From a checkpoint of a small class-conditioned image diffusion model: norm groupnorm.
Rows from block 3 of a small class-conditioned image diffusion model, named by matrix and row number. Rows with one number belong to one channel. Each number is 128 + 24 x the weight over its row's rms, rounded and kept within 0 to 255. All counts start at 0. Numbers have three digits each. After the name is the row's rms in percent of the matrix's.
After each channel's rows are labels from the 100 images, of 14976 (inputs lightly noised), where the channel reaches its highest value: "peak on" is the class under the peak. Only what is clearly more common there than usual is listed. The data: made-up road signs on poles. In brackets: how many of the 100.
# convs0: first 3x3 conv (model.mid.0.convs.0.weight, 144x144x3x3, standardized in use, each kernel summed), inputs 72-143
# convs1: second 3x3 conv (model.mid.0.convs.1.weight, 144x144x3x3, standardized in use, transposed, each kernel summed), outputs 72-143

convs0.135 149:138129102093128121125138128143072105117048126111113155101119164129125123125141146169112129144126085144132178138121157116181117108127127126136112131127120121129128135153120131130129121121137110139119072131123116145130
convs1.135 084:101115140142122126142129107091133148126121118151127092094122128130138118110159120090119122124149162143145106139130093123138149114154104160100162111107102098165191149117109089119135132164131149059121170130156125151129
peak on: face (72)

convs0.2 075:127117100131151098106128120131167132153157143092142157111113155157138145121140130168158148117112104094117115093128141150156124121158155170098134123105104124111072094112114125108138077173117102105131160129116118142137
convs1.2 111:122169115139103101065124139122101164105133146160182112166114122147136114084122143182149101149107121075155145118092087103145131144124152098164114150087151118121114111115156100115076160136108142093116121154076129141143
peak on: face (88)

convs0.46 098:151123123109155125140143147138103138122158116123119163116115122115126115070130144141104091141126141108105103115102129177074151105111139107135115093127137133096117133151125148160148116168115161141164137166153157121152
convs1.46 117:115171119103111158114134096131146130122136135134104139111169103104120138104150121129127149114135160144126146150138208076179093167149189125147140125167132177130139130104166127122155112114133124087135128144146150179144
peak on: face (89)

convs0.93 131:142117130118124136129150126120108138138147107135147116188178149164119116111164161144118142155120147128149154145128117172131117126127154122147126143149135136102153093131128118111078096144129029154112130050118138125107
convs1.93 146:145155126109160122119128097144150086139107108138155135131106165131156128166138082122111101075103103132126125126203185131115130108099099124153141142079114147113096112145096070117115151143106171144173156120132071105118
peak on: backdrop (100)

convs0.141 091:136127138175112118105162127198096183099136157105122155116121110158118155128102129109115124121159117144116172110111124107094141155078090084133101154139138105166135148139130136131102164140139137112133106111130123138129
convs1.141 086:161179163107143111105117145172114144154101134101160151162140114085125115123148122132088088134126132128137051146110090106179173150137126107121157133140119131132119147103099127105111099153127114083158171159139129144181
peak on: symbol (25)

convs0.26 089:133113117116130116135137154100087136137143137133126156102135105135130105126151076111150148121133133136154125108089100125122125118101112129083132126134139093105136138122170168171203166169106181127136157198149131128181
convs1.26 087:146130130134139121138140114097132122112128132162096053115171133106122123152096183129080146111122148134119160129147155131153135138118099113107139135110177151143122130096137127147137102108113118124163161101156171167115
peak on: face (98)

convs0.71 078:091145105104150134128110138082128145131163099115115105150104141111126129113133132131141096139117125109104101102122143111134155117092108132105099109108098158120113177163189173225156133172153153131152166208154122135180
convs1.71 123:179143125091133142144135158138125120133136152137174113159147114143131156127132116099138116108148107132125164130164149150140134099123148132099099191091151143136133143136109101083138078127130097110171128146187207124081
peak on: symbol (58)

convs0.113 086:138147130071176139162140120115151115122076129155136124134130137133141125117121144125114124140141124127129146122105157178132112154128163141153111135159139144142130112091124111121156142133111134124193124116135107134139
convs1.113 113:089082140134115132129121120152172119085072140111140110111165121171105099164123136110165112128076147129134144129137124131116098150123099142156126130147112160159141109151105145157120106122146142132150121130143138122127
peak on: face (93)

convs0.106 096:115122130121162141137137129137092118118090074122118159151146132136135125141136146141118134130150104142142149153097139154149105140133141136146146147141130166144151101096094123092130090121151121115107092067096124115076
convs1.106 114:129135119134098108071137073126120089118114119090092118129096167141124135122140041118103126127086100124116125097164154117148137153137139132129167112123119131099112112134099128152098156148115115163135111131143123117155
peak on: backdrop (99)

convs0.43 096:131129169064141154103193137202181142171139171136120114125134105097064114140105115107116108101122122143148132135088098109111114124073134150125104125122104100117102099131142144147148145132126180137118119134136144136130
convs1.43 093:119152140085131122136147142121103128132139131153143133089110137146145098153146111172148145160131125096142082097143078163169171139069134135135163136128121119122153101158162131128169104128143110110112180136155127137144
peak on: face (88)

convs0.137 090:062124110089148121162150109115186120118157062121113108138143110115132093131136121114131116136102137137153104150121140131077106144121144131149137154121147144114113130178127152111183113130178133152133134133160103148128
convs1.137 106:111106156157076085132131149120123140116113128105128120110140158103092128099145116118121116113087110133137127096133130136103121114075167105130147112126094145138148151115086145115144172113116140102089083101077100116088
peak on: symbol (57)

convs0.3 136:130117077125112140098138129081144137096111086131143114124097102150103098086122088130090056132086100099082158122146131164122133130180124134123168125144135116152144136132119132092139112100183111138112138108121085131127
convs1.3 114:081141229205101102112084146114138125135145119125117126107180115156132109079125110140130093144131108115130130122115119156133110122153140059140125114123120132127142139103111115131094106119130130134100121117149129129135
peak on: backdrop (100)

convs0.79 095:148117145142127118116132136131102115130094128159140117145117151142121115076125108197132118131104111145120158115120103127172114072133117095108132135112152119130127149123136138124108128117126166148113097099124127130122
convs1.79 089:123129106146071165151170088096106149117131110144122100084128085134111132120135128094138118129133150140141160153096113153110144207129096134127147098124103145121155121098156102139127118138153094070144124103137092123142
peak on: face (76)

convs0.103 085:138130126091150137149137118131144108124089099112115129160162129140151106152133124146132140147116097112149150114133119155150109121156120108135140115161115145105162067102111133087065091134127065126135143072105079137088
convs1.103 102:093122135123140115146093123151155093157118127117142159143152153149140133121107157123088100122159103105122150154155153109104118114129125114132139123126109107113071087098129171143136148086088154126133135131136122086126
peak on: backdrop (100)

convs0.23 099:158117163122101160116124123094130139120043164114120109124105133123129100133117141154152112140131132153132142115124140118126107085098129103088125123138132141162107132093135119124195111137112150101113100220125114129111
convs1.23 066:128134163139149086134132081108125115138150158140126090130111158113147099142130143142121172150149183103148142130130152094114145110144145140072183116095089110159140151176093120129136121112128098081147159117175142139126
peak on: symbol (33)

convs0.84 091:146124125113119096134142133103077112107168134129183134142134134152155123134124162142145137114149138108140134117111157137140112143129141105136126173120122126138109086104144119111108148139108049149170114046120109148126
convs1.84 113:155105111144133129103119096126132100128118168067128139147094216127130131147152042147139137120080100133085153102154134113129133135118133149139157115156124121115126119127106119159128162146144120140130129114128126130146
peak on: backdrop (100)

convs0.77 108:171183126146147087122110155148123128148103127129117122134099113082112062088146154114090123166157141135128082144120085176128119112126158129116097101144117156101134100125087110144139141112125112125152111113115100128129
convs1.77 083:131099156080139132122137124120081123118109101119174059173146123069134114086124154102162101100128096134120106144117143123136137129119117128101126123087153149137100135079172146109125128156124114092125092111130114116118
peak on: face (92)

convs0.41 095:124123140140137108158145119103111144088119100166141144138108148143126160140124112121102104103138131149145098098125134156129202166135113098116117123141129106138114121135133166152182208108158148140123141133113141135162
convs1.41 112:127160118109090135157152144117177123107134137141145151148186114144136128170120125157086136116142123135127076138113154113151100117123081088156140168153125125133138115130144116129113104138152115116157165119091150118201
peak on: symbol (99)

convs0.102 099:118132128107153109141119114125077134125128079128140159156160128125148125138116147155121139137160115158142127131124153135127112115137150104152135158144121158136158070089107120099094117129144053129115131057105089140115
convs1.102 121:114129108140124148119146107152116078145162141133109163119144127115139134163143120121132123111108106139121161132158109125085115150150133147128150105122118100124097142155108139140166162139125205143155144170151125133140
peak on: backdrop (100)

convs0.32 064:138153132127149142124112107140162103153163093118119110112073078141100094107125148132118133152105164125101092113129121149111098161102143154128115085132107094125122140165163067138156152146164131136095112153192132153104
convs1.32 095:189128100120141103114133132124142127112116149121085104123148183154136150140102107102103139142115123107136119085099109150126163076132097164104123134118137132131115163139073160126103109117136087129147116181112160167164
peak on: symbol (58)

convs0.100 110:130130098107150118118147136122124145148052114155127148163141130137157106115140142149158129160143151136149151116111151154159137134146143123132133152149133153142151093125094133063069093111143064129146085043108093108135
convs1.100 132:095146095137128124128096108138126112134100149097132125112132134129111143150110077136078125089112099147103140161195157092096123095109143131158170087107105115140088124119110110138160138169114164134152175107143125091146
peak on: backdrop (100)

convs0.139 081:113135171105121142155122120116145111135138100114099144169130155127130122107081143142084131098112132117122173120138142113131131098104159109134092156126104158119096166145137168164143156158128132136111158180162165142116
convs1.139 088:119115115136130093094082149129108137074143117101131184122147177118162141120127129127099100164132135122169109133142115160128139133141109143125188138102120103095124120119122146098117148117094142187103128108095098133120
peak on: rim (54)

convs0.12 124:115128142151139125111173109177136138170150129158139120110194129147129147115138130167145207129170134160179105135124110108128094109145105107108140141141127108078136139138111120095119111148101123142131122098114120138146
convs1.12 099:144081136153094088126138099210123124134142115123121150139163129130126099082129104128149184103117124114220142149124104062063150169131134128117104138135144134106118135140165105148118137117141125163117138120131116093145
peak on: backdrop (100)

convs0.6 100:130118116144157147114148117092135126100100096136133129148152144176130135096145112141118110099116110117099148121089119154138145116145148121105127131129093134105109123124164113168141101149151090138118138154162154109156
convs1.6 153:161119096161102152149128091130140133133124104143153192114134133140128161130121102137095092108142119120167112134084112143153145101138111151145165151152113127110136142172117104104099131144120107074125139098115155097123
peak on: symbol (94)

convs0.98 080:156146100086143130127138115118104106117141129141145114128157153150144134146112135126125117136126157121129145135151144126164125126143134132160152152141112156125175102134121137063101128120148100131172170082113140109108
convs1.98 095:092099096149162113136138138157113100163146110128116137134065159136145122134114143095111123081099099139136104169151133122120120162129175121138083120115078098146102133138147107169144132161109147167146144147135138092145
peak on: backdrop (100)

convs0.0 141:078088091124109101117051095040118095090122075106124114126148071116164124156144140118151138129123127142139093128144116171120114094193110137121146152130191145149134132120130133103130132124143140121147138109124131128115
convs1.0 093:132124136177083107153066111036114109109137109105131128122119104116153102114139110124132171106120151154125149119107140146111117086122163142140105121147138161119129151119099129138141135110118108124126111159141153091101
peak on: backdrop (99)

convs0.22 110:126151159123140140124145127125130133115131148088112112100143126069105150148173136117104130176140181153147089145125106183112133132154139117139107094115148155090130131147112101178184101106113165106103116215097095120130
convs1.22 086:140101139092089206097135142173105108134131143128124079100094129138149162128133130111129162121141147100113112137149150149167101136148114130106142113100161150147132169102135142177122153156112070109115144104129121126128
peak on: symbol (71)

convs0.68 084:153138099160118124124121153130105121124097118137120163167115117156132130118159161162128138129125107165126147130114154121124101133129145135141117165132134158127132131137089107081082094124134090110101135060118143102094
convs1.68 109:111135111147163148112166110118118121168125127124147128138097147131123104167112153183105116084099124124111120139145085160132128141132164115152126120106124144135133139149130100119152154140085169177152181152139122130146
peak on: backdrop (100)

convs0.114 090:138097151099147113151132123150000139103108111120156120103124122129147137154154153143118147146137125138111147125111147158135139118154112132143110135133130153129136108154149135130106112161115052156147114106093100165125
convs1.114 101:127177110134151159125117114149123098164165113151119088117075117104093145164103143100145104073101127149156179142160126147127091170112116131144121103113116118133095173136098127119124153115181178127126144142145080124122
peak on: backdrop (100)

convs0.49 085:124114155148099146146102110108167129111226124143095140115169121117129144160154127127168149112115146121134143149154105138109141159113150155135130102105129117153129151102106100129156096115081067084108136133124151080071
convs1.49 086:141163132126123101118152107127136105132134133112102162151090142104132151107110138171129141125181105141047093093073151150138149151147120105133093111131125107121125132176144120146105134130153139184128098128106124146132
peak on: face (100)

convs0.120 129:147113125120136124154129137131142112119127114142152125197141108206127144146128122123131110125129159106134164105121155159125122127101134126119124144172126122141147068105138114092100147127099085138109112111114130146114
convs1.120 148:146159100056110116130131087124133143131117139108139076122155120117115138162102123097136142116075106103131118142147111128109183107064059158147109101089162070111164115134141082106160116110117140141140098135106106128164
peak on: symbol (69)

convs0.125 117:143149131132166167128158126120115116117160108128142066152100099106172117140096114118155095110132126146133070133133118134081107103115128172150123146161109155138148143122128146146106101127113129126115156119084138101136
convs1.125 093:148074126110141107128126128134065128118120124142170160110117103113119112100147136106125092116134127146093104121133156121130111117157086142144180132107108124146136169102115128130136137153116142113134090121096093144128
peak on: face (50); symbol (46)

convs0.67 074:153122134147149099106114152152125102114113130152132124160167118092119104122159151100120091125115120126105099131159090167151135125129170160112134098107109133140122056135108082149078092144126097154132103075114117128143
convs1.67 083:113161127131170130156136147153156185134164085143128167129070135119123151144135143128155132160142179140166129160124130111185102156132121108100109132119171166141094150153138107099125117128115114137120186130165132120122
peak on: rim (55)

convs0.95 110:121122137108116129103134156133099110127117094139126115226196255149155119116150156107144166135149147116149172103106138124171095145118123123119125098111116125109104084109113106110104094130123099140121112110144137121131
convs1.95 135:119148130128127151119124089132129117144102144094153163142166092097121135140108135138082144094134144123113129141165196140115153093136040160140125112130123134141134077111144106136121144120119125125122104136101109135141
peak on: backdrop (100)